{
  "image_size": 32,
  "targets": ["angle"],
  "arch": "mobilenet_v2",
  "stem": "deep",
  "loss": "cross_entropy",
  "learning_rate": 0.0019
}
Rows from block 11 of a small image classifier, named by matrix and row number. Rows with one number belong to one channel. Each number is 128 + 32 x the weight over its row's rms, rounded and kept within 0 to 255. All counts start at 0.
After each channel's rows are labels from the 100 images, of 14976, where the channel reaches its highest value: "strongest on" is what is common among them. Only what is clearly more common there than usual is listed. The data: gratings and oriented noise at many angles and scales.
# convs0: expand pointwise conv (model.blocks.11.convs.0.weight, 480x160x1x1), inputs 0-79
# convs1: depthwise 3x3 conv (model.blocks.11.convs.1.weight, 480x1x3x3), a 3x3 kernel
# convs2: project pointwise conv (model.blocks.11.convs.2.weight, 160x480x1x1, transposed), outputs 0-79

convs0.457 [132 132  89  55 127  91  66 113 178 151  84 158  48 136  87 108 186 104  97 118 105 109 140 135 149 110  99 122 200 125 111 154 132 113 142 120 160 113 142 140 138 139 110 137 140 134 145 183  91 129  99 157 125 116 164 144 115 145 135 135 119 127 165 142 111  90 139 183 117 170 121 153 166 130  80 222 159 147 138 132]
convs1.457 [ 83 175 154 134 147 129  98 107  77]
convs2.457 [104  94 137 143  95  98  83 108 139 159 170 122 127 134 114 115 135 157 145 130 124 115 169 102 115 157  88 107 112  91 121 111  63  73 149  99 120 105 192  95  88  98 158 123 183 104 146 187 105 138  73 125 125 104 132 106  89  84 107 178 133 127 153  98 120 155 157 148 159 111  92 147 204 158 142  87 166 110 167  82]
strongest on: stripes at 120 degrees; stripes at 135 degrees

convs0.136 [137 179 136 141 107 115 149 176  93 108 138 140 154 132 125 121 116 188 155 138 167 145 158 120 132 151 163 119 154 131  70 135  85 111 123 125 194 144 101 122 147 179 135 172 117 164 178 113 178  87 100 147 176 138 138 137 115 126 169 106 146 113 136 120 223 151 105 154 116 129 180 105 116  92 128 159  67 162 120 118]
convs1.136 [168 107 134 142  78  77 170 126 120]
convs2.136 [131 172 208 150  87 110 160 184  79 142 143 173  90 137 125 136 135 141 149 127 173 146 105 141 109 125 168 120 163 143 120 153 139 123 139 120  95 149 135 141 130 124 134 188 182 214 143 117 181  78  82  97 160 165 145 167 113 151 173 159 139 116 121 141 143 143 131 184 118 146  88  98  30  86 157 161 112 160 138  94]
strongest on: stripes at 0 degrees; sawtooth grating; stripes at 90 degrees

convs0.297 [ 95 164 165 103 101 132 128 103 152 138 131 141 136  90  98  69 120 182 171 117 119 159 151 112  98 119  78 121 105  98  80 113 118  81 134  83 158 167 202 140 140 150 126 148 134 147 114 117 226 121  85 102 124 143 139 165 124 161 116 146 132 170  98 158 141 156 181 142 161  95  71 138 171 136 136 116 122 153 109 124]
convs1.297 [131 169  73  71 154 138 149 129 121]
convs2.297 [105 109  88 137 134 149 128 100 103 156 145  96 153 102 189 202 118  87 144 158 105  61  96 113 106  96 139 154  93 147  96 165  65 162 125 151 159 111  93 112 103 158 103 177 104 121 118 115  97 119 144 120 141 139 179 137 149 111 181  59 125 158  94  88 108 122 130 108 191 105 160 141 172 115 102 161 144 122  69 179]
strongest on: stripes at 0 degrees

convs0.48 [ 73 116  98 129 169 183 135 120 128 154 120  77 187  83 180  74  59 159 136  85 111 131 147  89 115 102  99 137  81  88 114 174 144 143  61 163 119 160 116 114 165 129 103  99 122  70 131 110 182  98 129  90  97 139 103 126 144 132 118 121 130 140 144 131 109  89 128 103  70 128 144 126 148 175 130 119 142 125 106 207]
convs1.48 [130 169 135 154  97 127 149  84  70]
convs2.48 [119 141 118 123 147 149 136 139 209  72 117 184 126 184 108 116 143 105 143 124  78 174 134 111 156 150  77  62 170 127 165 129 151 131 143  81 117 132 130 133 163 146 180 102  67 108 138 149 136  82 147 128 101 158 121 109  83 116 154 157 101 126 164 112  92  44  73 110 146 156 220  46  90 127 127  90  74 163 177 149]
strongest on: stripes at 105 degrees; fine; stripes at 90 degrees

convs0.323 [111 140  91  85  85  46 139  84 162  91 152 167 102 169 122 139 133  81 114 161  67 145 109 115 141 129  80 112 122 145 162 148 124 102 203 124 130 129 118 125 141 151 136 143 197 144 160 137  83 172  83 156 148 117 177  78 128 108  86 113 112  80  90 114 171  80  84 153 137 125 202 200  95 105  42 142 109 141 160 101]
convs1.323 [ 96 142 167  82 136  94 107 118  77]
convs2.323 [176  96 152 101 121 167 140  74 124 127 113 121 166 116 125 127 150 125  51 138 138 156  68 128 115 157 157  75 143 117 160  43 120 104 109 190 195 140 117 128 147 138 101 129 110 109 141 203 116 169 103  85 135 127 132 126 151 189 140 144 143 173 122 107  81 171 182 116 108 106  96 115 119 113 189  67 136  99 132 148]
strongest on: stripes at 105 degrees

convs0.264 [124  88 125 187 111 164 130 136 154 143 147 112 126 113 156  88 124 146 103 137 123 153 176 166 126 135 136 153 114 122 165 136 138 169 128 129  90 138 109 125 111  92 161 110 179 102 101  66 134 166 107  58 115 118 115  96 173 126  96 145 153 116 159 142  93 153 121 168 131  98 107 154 209 149 146  79 170 124 124 164]
convs1.264 [114  48  95 108 142 142 141 146 141]
convs2.264 [134 110  84  98 125 125 126 174 147 107  92 127 102 153 113 144 159 129 110 122 146 172 118 165 121 138 133  97 194  81 163 134 122 133 145 205 118 127 113 144 122 123 175 211  98 138 194 133  45 173 121  96 141  99 140 100 150  98 167 137 105 157 173 121  94 161 102 125 129 156 144 192 126 111 139 112 112 112  93 155]
strongest on: stripes at 105 degrees

convs0.439 [151 124  88 142 153  65 100 133  82 115  73 109 106 128 126 157 148 185  84  72 226 137 122 120 108 149 181 165 154 155 106 161 131 159 107  98 150 113 137 132 103 170 155 146 143 135 125 154  99 185 132 179 160 133 151 150 168 143 142 169 104  81 159 122 176 150 109 135 129 119 124 128 165 143 144 154 104 122 182 112]
convs1.439 [ 81 176 104 133 104 138 154  76 123]
convs2.439 [139 199 125 145  85 158  92 101  99  99 155 160  74 150 128 115 137 146  87 193 129 110  46 194 128 167 143 163 150 153 172 169 117 152 159 111  93 154 101 153  91 138 101 189 146 141 180 146 127 174  99  95  99  81 179 148 119 127 104  99 116 145 159 112 177 214 140 199 174 155 107 169 126 139 166 115  81 144 150  77]
strongest on: stripes at 60 degrees; very coarse; stripes at 75 degrees

convs0.383 [127 116 152 135 106 102 172 147  99  89 164 118 129 149 150 141  60 151 173 125 134 177 135  82 134 153 108 127 168 143 138 145 132  62 103  86  94 121  84 132 173 114 154  86 153 134 194 124 152 121  90 125 143 177 111  15 145  81 105 143 117  59 169 105 163  91  94 126  97 134 189 105 114 115 133  91  97 154 189 104]
convs1.383 [ 99 122  97  84 132  99  81  98  90]
convs2.383 [164 124 202 155  92 187 104 135  72 179 134 144  83 150 109 170 155 132 110 121 118  51 150 104 144  78 132 151  56 139  88  63 141 143 132 112  92 100 151 114 138 107 108 112 142 169  95 159 147 114 171 140 116 145 149 172  73  96 142 153 125 121  46 149 137 153 149 155 116 103  89 184  89  80 172 139 141 162  96  78]
strongest on: very fine; sine grating

convs0.437 [107 100 129  85 145 111 132  84 107 128 122 163  92 118  70 207 157 131 139  80 120 123  83  81 175 152 144 151 154 153 101 131  73 115 147  99 147  97 160 144  71 136 175 170  84 173 140 133  73 118 145 181 163 119 134 146 133 140 134 134 100 170 103 131 138 138 162 136 148  92 138 137 123  83 133 154 146  51 107  96]
convs1.437 [177 146 121 184 134 126 134 125 185]
convs2.437 [ 96 138 152 150 172 157 111 180 143  95 108 156 152  91 169 101  63 137 141 137 164 185 125 141 120 128  96 137 163  98 180 139 180 119 148 131 152 153 130 128 129 119 220 129 136 115 138 123 110 114 133 119 129 110 139  88 124  79 116 125 144  75 149  67  95  77 142 114 140 158 187  85  80 140 158 135  89 133 150 111]
strongest on: stripes at 105 degrees; very fine; stripes at 90 degrees

convs0.59 [145 171 174 201 126 151 135 165 128 138 129 185  83 154 137 132 182 142  98 141 141 137  85 122 111 124 174 130 174 137 175  74 212 144 161 124  88 148 104 192 123 131 132 164 187 149 143 119 124 122 156 124 110  94 147 148 105 122 170 123 130 109  80 126  97 124 108 183 132 166 149  82  87  75  95 163 102 133  88 100]
convs1.59 [151  97 144 102 182 114  96 158  87]
convs2.59 [ 89 122  84  78  97 140 138  74 128 101 170  72 120 123 126 140  94 129 141 117 114  97 153  91 127 141 116 141  96 116  52 147 106 137  88 194 158 126 120  50 143  81  89 154 152 113 130 124 112  53 112  49  70 150 106  99 128  90  64 107 145  63 135  97 160 117 159 116 134 122 140 148 152 152 108 136 130 107 160 202]
strongest on: stripes at 0 degrees; sawtooth grating

convs0.331 [152 159 130  82 122 130 123  54  97 118 116  89  99 125  97 120 111 123 112 107 170 142 133 145  90 138 101 135 135 159 112 114 124 129  64  95 155 116 187 112 143  95  94 145 140 142  94 128 132 120  90  74  63 136 152 133 141 176  61 124 114 108 171 144 133 130 207 105 138 147  94 112 130 172 138  93 117 106 197 137]
convs1.331 [191 122 111 126  94 145 167 148 168]
convs2.331 [123 129 182  96 105 168 149 123  49 113 134 124  87 154 120 152  83 120 121 120 131  88 140 107 146 145 124 103 110 159  87 139 132 153 119 143 145 134 109  93 160 124  89 104 177 218 111 125 105  60 116  70  84 147 109 140  75  63  82 129 170  86 190 115 130 113 156 111 116 140  95 127 101 129 137 101 104 140 171 145]
strongest on: stripes at 60 degrees; coarse; square grating

convs0.447 [115 152 187  79 147 186  97 134 133 172  67 110 129 131 138 150 125 117 164 184 115 121 145 106 133  94 129 140 124 124 145 163 102  60 113 107 156 168 128 150 111 134 115 129  81 135 118 174 161  77 111 123 131  93 184 121 129 144 166 100 150 221 159 135 119 155 169 136 159 103  65 102 182 163 132 155 152 158  92 155]
convs1.447 [145 106 194 143  73 115 136 148 115]
convs2.447 [148 144 132 141 103 186 157 135 168 107 140 132 215 151 160 117 126 100 119 147 122 126 150 133 185  86  96  86  93 167 179 109 113 144 134 133 135 191  93 134 169 154  83 134 117 123  77 203 145  61 122 137 130  70 136 147 135 110 160 100 191 135 106 157 137 149 149 133 184 138  90  66 101 134 105 115  75 170 121 140]
strongest on: stripes at 60 degrees; square grating

convs0.251 [125 108 172 146 147 146 170 136 139 134 153  79 171 149 217 114  64 124 155 167 131 127 134 157 102 125 138 132 149 111 152 134 160 127  81 168  77 135  57 177 187  83 129  61 109 129 141 130 143 146 103 136  87 161  95 121 167  87 137 128 110 119 144  85 100  82  48  64 103 132 140  50 136 159 118  69 147 159 126 135]
convs1.251 [ 77 101 141 150 178 115  99  87 123]
convs2.251 [171 186  92  74 178 112 166  82 162  83 110 177 107 117 125 156 162  94  82 107 132 134 157 135 164  92 134  66  99 131 156 142 146 187 153 151 141 126 168 156 103 186 172 181 124 183 128  67 111 132 146 126  95  50 165 156 153 123  95 112 152 154 136 152 130 148 168 148 155 137 133 121 122 189 117 109 119 148 161 135]
strongest on: stripes at 105 degrees; very fine

convs0.63 [ 87 123 126 103 125 122 150  35  85  54 122 156 127 131  86 170 122 146 119 100 130 160  60  64 118 162 162 157 158 155 128 128  90  99 147 148 139 124 171 159 111 145  94 149 141 148 122  88  90 108 124 176 188 124 144 117 129 157 106 142 111 126  90 154 188 152 139  88  81  98 172 155 107  92 135 122 101  82 143 102]
convs1.63 [148 131  89 138 162 151  84  68 130]
convs2.63 [108 122 146 153 168 146 111 200 127 131  73 162 142  99 138  87 111 147 158  93 119 199  75 155 142 111 133 106 174  72 128 109 201  61 115 141 138 123 126 166 144  86 207 149 103 134 152 131 137 110 114 150 128 145 120 120 101 110 162 147 108  74 133 116  90  96 102 130 104 154 183  96  76  86 131 165 100 145 121 167]
strongest on: very fine; stripes at 90 degrees; stripes at 105 degrees

convs0.434 [124  86 155  53  96 137 115  97 153 127 117 126 121 147 138 191 149 128 174 187 108 130  85 113  98 112 167 110 138 175 147 153 138  66 146 145  94 134 113 128 103 166 106  67 124 105 165 133 122 140  70  81 171 116 152 127 161 108 181  98 176 221 139 148 111 119 101 145 113 106  75 135 167 110 100 125 138 139  98 157]
convs1.434 [106 142 121  60 155 145  81 144 149]
convs2.434 [176 165 129 160 131 120  80 109 122 167 106 112  80 137  61 105 139 143  84  65 150 191  99 109 134 111 134 143 127  77 101  95 122  86 112  52 112 139 160 181 114  73 159 145 124  74  97 162 135 187 135 163 130 155 126 172 123 145 131 189  87  88  85 185 114 177 115 137 137  80 128 113 140 134 186 106 108 165 162 104]
strongest on: stripes at 0 degrees; stripes at 75 degrees

convs0.308 [ 66 111 170 157 148 154 124 146 116 172 145 117 158  91 148 142 163 123 146 132 150 143 137 138 107 111 177 201 126 109 120 116 124  90 142 156 169 179 163 129  58 118 147 160  99 135  71  88 145 121 140 161 152 143 128 167 136 136 147 109 139 152 121  96 112 171 162  87 184  85 137  91 161 116 136 133 165 106  25 170]
convs1.308 [101 111 110 110  91 104  72  90  96]
convs2.308 [154 128 134  75 104 157 156  66 112  88 134 121 119 177  85 120 165 130 123 119  86 165 140  96 147 141  89  63 122 134  97 104 138  99 116 106 115 164 105 110 182 112 103  86 123 105 115 150 137  80 104  53 106 167 131  95  76 127  67 153  76  59 119 139 175  93  99 131  98 107 125 151 116 141 142  97 140 160 214 104]
strongest on: stripes at 0 degrees; stripes at 165 degrees

convs0.3 [140 150 125 166 124 127 128 146 119 180 134 108  47 108 146 100 115 109 114 154 140 192 139 178 150 168 128 167 170 133 139 129 132 134 128 122 120 157 109 138 103  76 159 141 158 148 103  85 105 140 109 123 120 117 153  48 144 128  69 182 124  77 166 120 121 178 101 132 190 109  97 143 153 143 161 101 115 165 183  85]
convs1.3 [115 158 178 120 137 119  68  86 135]
convs2.3 [106 114 158 169 130 171 168 163 120 117 151 175 101  68 116 124  96 173 133 149 145 159 186 173 164 187 147 117 113 136 140 141 125  96 185 101 137 100 154  60 122 127 130 124 183  94 161 114 155 110  83 119 159 140  55  88  72 154  78 134 203 108 146 143 122 146 159 153  81  88 144 130 109 107 125 140 116  89 150  68]
strongest on: stripes at 60 degrees